config.yaml
image_size: 32
cond_dropout: 0.1
shampoo_beta: 0.95
Rows from block 4 of a small class-conditioned image flow-matching model, named by matrix and row number. Rows with one number belong to one neuron. Each number is 128 + 32 x the weight over its row's rms, rounded and kept within 0 to 255. All counts start at 0. Numbers have three digits each.
After each neuron's rows are labels from the 100 images, of 14976 (inputs lightly noised), where the neuron reaches its highest value: "responds to" is what is common among them. Only what is clearly more common there than usual is listed. The data: small charts drawn from random numbers.
# fc1: MLP up (model.blocks.4.mlp.fc1.weight, 384x192), inputs 0-191
# fc2: MLP down (model.blocks.4.mlp.fc2.weight, 192x384, transposed), outputs 0-191

fc1.373:124124116122152151113150152109139115185083111144159098116138141133140109129182146139103095173179208161146135099087120100125153103050099128123103160106115106114093085095130171133164138127129179130136149134134143157070163169150108132173134162171134143153110137096133076135082170119127140158126176055118092126156188116162192180103152102059103119200172140149095107134130112176084156146145123095149134114191170184150117138165081219058157165140156116097130098146205105129109189171078093118136145139169169129134163137108114133080185124116135135127133051139057097129129151123132153116
fc2.373:093129071121103103141123108190171196161119135152146083178140134082092122163159119099142111089132213100202134137123092104088137066144179165147135121050142138080156170113089085112103154141139140154173109130096141191131133092147147112091090100163135139119164160059119066117168154150151124158175112139101136122144182111174151137135115154112077078126087157084164141175131127146120166140115108101161122161107102160116170140202087120184128126161130156140054137087070076172133100034123168172156135088139100159151150132120083149099137146154141120147132140142095105139116121103149135178
responds to: dark theme; stacked bars; peak in the middle; items: four

fc1.97:091147143083131151170148125153125102175153151086145131117112165069094096119160158115132111122099152106109146152115153086129134090161134175098091112091137129155090100145126187110163134107066149134149073186115126114093101121124115072112102150112163160155110154122106207145172175142102091048106079086099117145198100189165139124076176108131141166176119175111079176101100185056093132126096179146201137136147094148175129092113148071090130141125148121146104123141165152216158174120098146151141141127121147136127192142087102076113129133072113162126143143144150142087101120173187155166
fc2.97:124135130100175133133093157138124112171084097129086097201143118204118126077118125131134173173101160141159119143095137144120154145088117083151094108154173145163107130165143103109133139120139153129115172157173159109152160107058071104144163135130122183114131054111082187159152132143127149181099132149111118110214171140099115099119045165156124064111092150138103157061118130049096103149138197111142154120125138166110080166102158083139135131147123133109088142149126136166145126136144112078101128112224123137112230152135127124161102118152132160109141111122151142164078155193164074097
responds to: grid lines; dip in the middle; falling

fc1.99:125162115161124149116125117106104170138105130121145135123087111130127121138169163147123142147162115148067084213118168137136117135048147162167119154118142095123098106132131113088133201117100143193113143053146101208123119121057129101115149120088118120110096059204076116105094090133135111192129109123143168095159147058120178095107095127186101099137103115088110109185144093087119159136148139091138143163119175157127113118125061154115141110154108097180142134104070106086167132097130088109130053132157153101118062117136144155061160198168153124142109110101093147117125196088091140094
fc2.99:123130126146107097055131183166144118107163112102159087130095102093114147107134198156113141153097143096182094069122172105072141141167112095132112151127121133136137135095143204104159146125177125108137092094159115217119170142133151125132174193140161128103149158158105096143129132131167162077157148111138186170126082196109157152204148083192105185141146103107096103161117147114108123127114135108150151126154129185183140134128123138167136096133077138121172124118113101156141163151125099152141096143092165106085053121150157125172136099081105194094176206144092144159097167080068179150
responds to: grid lines; horizontal bar chart; radar chart

fc1.291:115142147172149106158111070102145150151081205123135132113091145133157114104138124136144076175182180123117153121071125192118178166109119100163155161090164142123091072088167082125179104199151153122089126140161138125137090095073084055143144102105134148176135118113105156104085106114173130118152147094176154143102094098118102109161090140062133093166156092107144107159099164170112141109112150110136180125140159168113102116145112106136144159156121159056124172143168109104123132143107158136174084149175129164200153066045084150101096160159061093145118119159156125166141121140200102116
fc2.291:142140177164094112099165130142148118120170075104146172093170125135106134139083137127049118145142107103094129173087127046167124170110085209103135132108134182078086174181072174152187124122079144108156130151124074077159195149090169087132158107132092151030158122154120142127134163112143133096122134140178143135120144134162147099112166134096152182175183082138105136138123144119075049138133139101169176153142126147165122146155076092109152129143224101151141116177118125113134133154127078115105043115120124113146161113081131091111134138141156125124157110093116118116129065121135125101
responds to: grid lines; dip in the middle; radar chart

fc1.100:142122177183065148154139137177151175149172116110080107135166083160122140114102169097113086135107087104117105087120191153156133151144135096123178071120083084125112144109105093108121141145122102108136184117114160102127096177115122131163126119082155142077102086143164160162091127177243149133109153108113095139118140107128186163163136154110133159091162127115188125157111113184107072107136157080067066204131178149120115079112135133167111183063107119139165137097144152095108120094173107087120118095164144187084166082160068108076139132155111134115116054090121122102116126145150151139
fc2.100:128191115135081128148137134144099128188107112124128149107079126124147069166128101132125098106129091089087149132118134136138114107114095143095136150173142131165153112104188057139127094130181184094115099178148101113131172117095131103110102076150129185151087113127088147074136111112124139112115141120072061148162159091100131120073024134201187079123084130138138112081138119134100150082143114095141121105184128132102168128024197153135128218109185125146165103142095114141114085135119142195172137141137094169087186159151139148150129108163184146128158151130104135082089149144126143100
responds to: grid lines

fc1.182:166075177123158188159113110123111116169150100112124103111091108076122128037105129083102068130133168141084105098141128108146131081088097130146090096149131138118090124121085087140168148147125182152199158143063126119118152155083096152161123161078136103123150078168134121120067133151138149128085127158155091106069104115157142139172082136152156162118111105148156154141146085083137129081099118102138126091073137166075207149095136090121096125146140095145212135138145095121130155065135083124120088152175104143172059109152096126120141167023083129129160169138111132094136166114178095102
fc2.182:107176045075106096098174131126090134116104132125154103144186120156137172118129071135190150147123123118137112153131156175187153136125199157209054127064150113109095151147149136159151129102121131068087146158149107147146118131109088153099114084178096153133131153132123148177177164170095103123117120154123147098139146155164094149082090096157087138109201178150109196171127152076160143155175155174141053129150073084112095088141126101138105152135120131148054150078120104092114109178143155119130108102148141172180148162130115151138155110193110152162117131131081127129165123155110159194
responds to: grid lines; dip in the middle; trend: falling; lollipop chart

fc1.367:157123124133179120205125089143117150140103155088103140137108136159123143141167149101149154131162090143106171131103126141155156191225115140119157064101158065149153059113084123040103109054156154128088161073111090100133202112076115143082144141181114154099111131114097114128102083096140087185151140170138121106145109135076109116165102131113090174101183150116138146182080120149128140177114150137165141117202122173208095082103132133112092155095150108104162113161141066076159113114112123151127121120153148076128086124145122093132194153141147194123104130130139134101095114116165110100
fc2.367:130098151060113121149121082124113109152140170184130134173102076127116106204156171114110127148115049104118184162127166111123063161094148157103134125122093146208202163052152113080106129148120175129130154109097124128097141188143162085143107119132072166212105099113124100136149109106139129174145115181140138102102159170135059200169181122126122128159130143123167127147155118116100061127120105115150097212094128124092152091139215121157170085120148122111133124116140118113174141118152171089120149115178107071156123135152163125148113127179119098170092096161140137117123163178102106118
responds to: grid lines; one colour; radar chart

fc1.378:168166163127132119054049130144087213104141083109146127123101092096149113116113132137144134090172068052138137135133141159169112093122123129179148184106125137156163161090138104142130086172102135136097156235147086086168167119099134176119197140106143102103138148150159191112109169086178128163133113096103158119102105155154117097116127113125166149128127176103116130087180162095131138213114121119113148103129115064129113147177073122083173116140134109090165142153064124112104163109102112171131130136103129136110147139048182154103126095131109143147104200138087087186087127112128137095
fc2.378:104150149141136137143139177110136147155123145096037173139115151176119123131098182089083153099118114171092138159106167058163147136127134131139117140128121160191101164123111156146092156108137132116129091119120100134099122155097143176090155075132103107113161120153118187104129109194123139082096143119153084158122089163091168079092159105111136141114049131126149152052145107104097147158071094116122161109116189171117159116161061217203134173129155146122127146190112112093193132173152147159099152117190121098152117121101130156203076159121090142117129159136179165057104171116124165132
responds to: heat grid; items: eight; items: seven

fc1.303:153112129147084150112131119060090146081162144110107184147086138091153163116081088177110137163147137092113117126152131114120107091136131116067124178140078194170105142069125132113097154100161066104119129109136080082162066115184090170103096142108177156172077102121162119082101144163070139172122177141137121151134083118115114096158182122078085100054146078153147082153103062119132132106071063108083125101107129125130139132112092127068116122114190136172164157165161137138177134118150137168191132085161075101114116124134153177117134124067141141153154115109109137100128167164149175182
fc2.303:122111127139145163111162100154152172122110111120066147158197135118142133045094132115118104110129119141214111118146164146122159108171168065104096109178155199166108133174124167129110101146116138178115138115197093100128166128125091153082146092154124170078129149133158096057123080119117118130097123160163126088133111147160108178085127129114054125124102119093165063103133100125168117141140096132118156109150149122088109149122117185162145136086194153075133107084126144130144122126125148097088114163109162118081050123126128238150165133163144154172177124098131150095075182127115077067
responds to: scatter plot

fc1.379:132176160185090083139143190142135136110166091098102088074122164089115134164126099134118119151109086183133106175123098054129122134123164123128083097154175155118155167127122141113085162137089144122074111136080148210115128171103180186102088078156062110148125108090124150123143158144135167088111118117110113139148088178096152145145149133150171132070119106120175119138087100148023179140184156094110165160119109080099101156145203129144148117169130138107119117142093155100167090131084107098089091140114161133101089147132120113092144109164135166153156117159163231129142118127077193131
fc2.379:115095122096116120168161151103148148142106165127121126158144107138107121095106179099108138121107109119109166148121084161145172089130147152181141110155107074158140130098068118099127116117144153170150104106102121149170144109073165103115153159150169078137054145156090074100183129061173176172143095103157102081053033085172173061118109163139171173101082125093157123155111079180133111103108078146130100119118156130132115100158167138184137119164149152150101160170103169063092124072138181145161106169099166142130059099144135151117088159165079145108168086137094104159097139132087110102
responds to: dark theme; horizontal bar chart

fc1.95:193165107124154106130098083146180150125131172156094108054146155118092111181171179076134133095134094151161105183157114130168152093105116130133124162179088141127116150126129142107106095128137070107134160184126144118144126146131167114188157097187175150111132110118104179182125126178106135142079068142105174122097150143066134058107142081098178147080119105136172124142096155151075158136132149098105137129107121102187141100119181115165094174080080103158077134152091149100140149110165138072120098116149112091158157132110125171105161114095154176110122168120195169198113176045099144154
fc2.95:140125153125101098076140111122135158116136104125154130155139134148134076097110106208156148143101110092182161145084073129184140080135077127199121144121126145131115142180083168188165145170145165168122169112120155106094138121111166048091113096087133163103167183113131100129141097139166114095207055147078162106154141081165099166148053140087158126113138061179161143189134125132140101144178183162085069110163132172119129111082169127155067188131175091127145166103123108125136184109111112112123121119152149103097107105125077168112127067133095137127137153141176132121081144133125089142
responds to: dark theme; radar chart

fc1.307:152119132101200140094155114096116109157166126140135087138207092126118141154178122087152177145133128078210124126141129132163096085086116188105133093192117135101088116156136133065122140085191127141107117127182142113095146114144169108087168136143145164118154144129137165151180098147145122171074186104125084119134128164103092102165179067067138150101080177087106177184108067177147141118127128172123089167125152129103166133166071143093145113127144098140151070125151097108061172142137162127136143129128151097147131075107151139182166094154151124077182135140087158168159178062116127133
fc2.307:158088142198155103090123104133157115099067156136086181115138122101135110137123179155153053091190092140071109138155089119179114146110117145162134122118175123135090100162106136114064152112130126134158083125130136084148128154162181023080143145082176073084059078105151094123147143125150157164073171147124147116067117102124171170058117111123186104115177172127156183181131166191157093127110150135087069103132152137123088153098131147136117176134119106162109152114124129087153174127134127128149114122118143092109168132176109108123156096090155129155062133093102118102124125123070076147
responds to: dark theme; stacked bars; rising; kind: lollipop chart

fc1.142:124050139118161114099135108146147181148175141168091117137185160114107137082131079125115181142142130130115064085083139100137112172089094135101053094133108239150101093126115111171164155133120143098161119129120088173119199123152094113090138105168148193146214100151137056123105150109083123137139143083152125122092118095133154178091154135164112182109111118184094142182167078162137103118174055120079122160156101149109115144125177184068127176164087079112136153087146091126120119176121123155108170113146087112178166124120098145131131126105139134145118183115138140157109138156114151156
fc2.142:097165105092109111091165117156092115155085105092057119091144131150129140108134155101123106195115176139125152141063154173138119163120155103105067148130089171162140146110100122139132130142150190142126150144131135133165104153103125114133061195098114192097164164169188028101187144125050088173119119097145119114118151170121115074129070081137069047148170120110133121195179103170096155137141128173176128140098166166152163100133153160133181136104061081124116115089143148136117190155151116095149137127146160143135156142083135145137117148120095186095094157172139181120130146113122141127
responds to: scatter plot; bubble chart

fc1.63:122109160154141207137126110128094179102139193154109147155117228109122104075165086126160155143097175138112105169110145163138082144137180149134100116145059092138181155160135123104114111184081132134133066114149103134134154130114078129137176109117107162090117118055103140175090098150166103133054156141072101144153085197113119118146130101158145104181111101146070163128171139099180096085133048085112123131121182139100122077048143102124115139124157102147164087104099114162128149136170149128135151119198112134155138150180193087109111135132188147177129166123135117141126174120140141132
fc2.63:141158108147136154131056086104140126155153179164171142161126094098163161090105095141107153124133075149136136079124151146161188145125120145086127158143111145109183108089093096099095101073097152134164180154178126120158116135133153148116114136128242129106113117110090177133125088159120129140066083110006070122139157128125130119130115150136178090162110118149134104145131127095148158056147122120157104140111124131120184103143113090178106182137110111088124150094081079127116148097143141176118161130139214202144143052141165159101167124132108098189129103086139131106112088167087146079
responds to: grid lines; dip in the middle; lollipop chart

fc1.60:127137130100200070140161147139136102124039143131124191184162132087118194109142168091166124116187160103088170167163155127080085112134145117075132160094123112105083095124131098159085089124078111131142118149121150121145218103163134180152125159145175152136140124176169126110091127140127176178078193127093127138082120145159150110114215115113178132135106138142173085124093105176112123079156110114108153102128099137144169169117133182135090131159099131128144159147151167113105167195156085182178090157143130051112159131174161182129142130139120133152119114179055109126122144149108143140
fc2.60:072112091187108103173134116111138147159074164127132096128090113169109106141146125156124152131101114153159108036144113150160152087130144137156149141121137119049160089114143154115089151097143155146132057133107112175105110108168101170130166114168126138158134059151186073104159106070086113050108131162139160112128093158163187118127114142041177156155149091109137112187103112132069106081060098128157137134177112086097125110118138117192076155147120178129135145143126123121132166093132101129142043169173116105104132182104128176163093069156138180123133159115081114130116154147116087162
responds to: heat grid; items: eight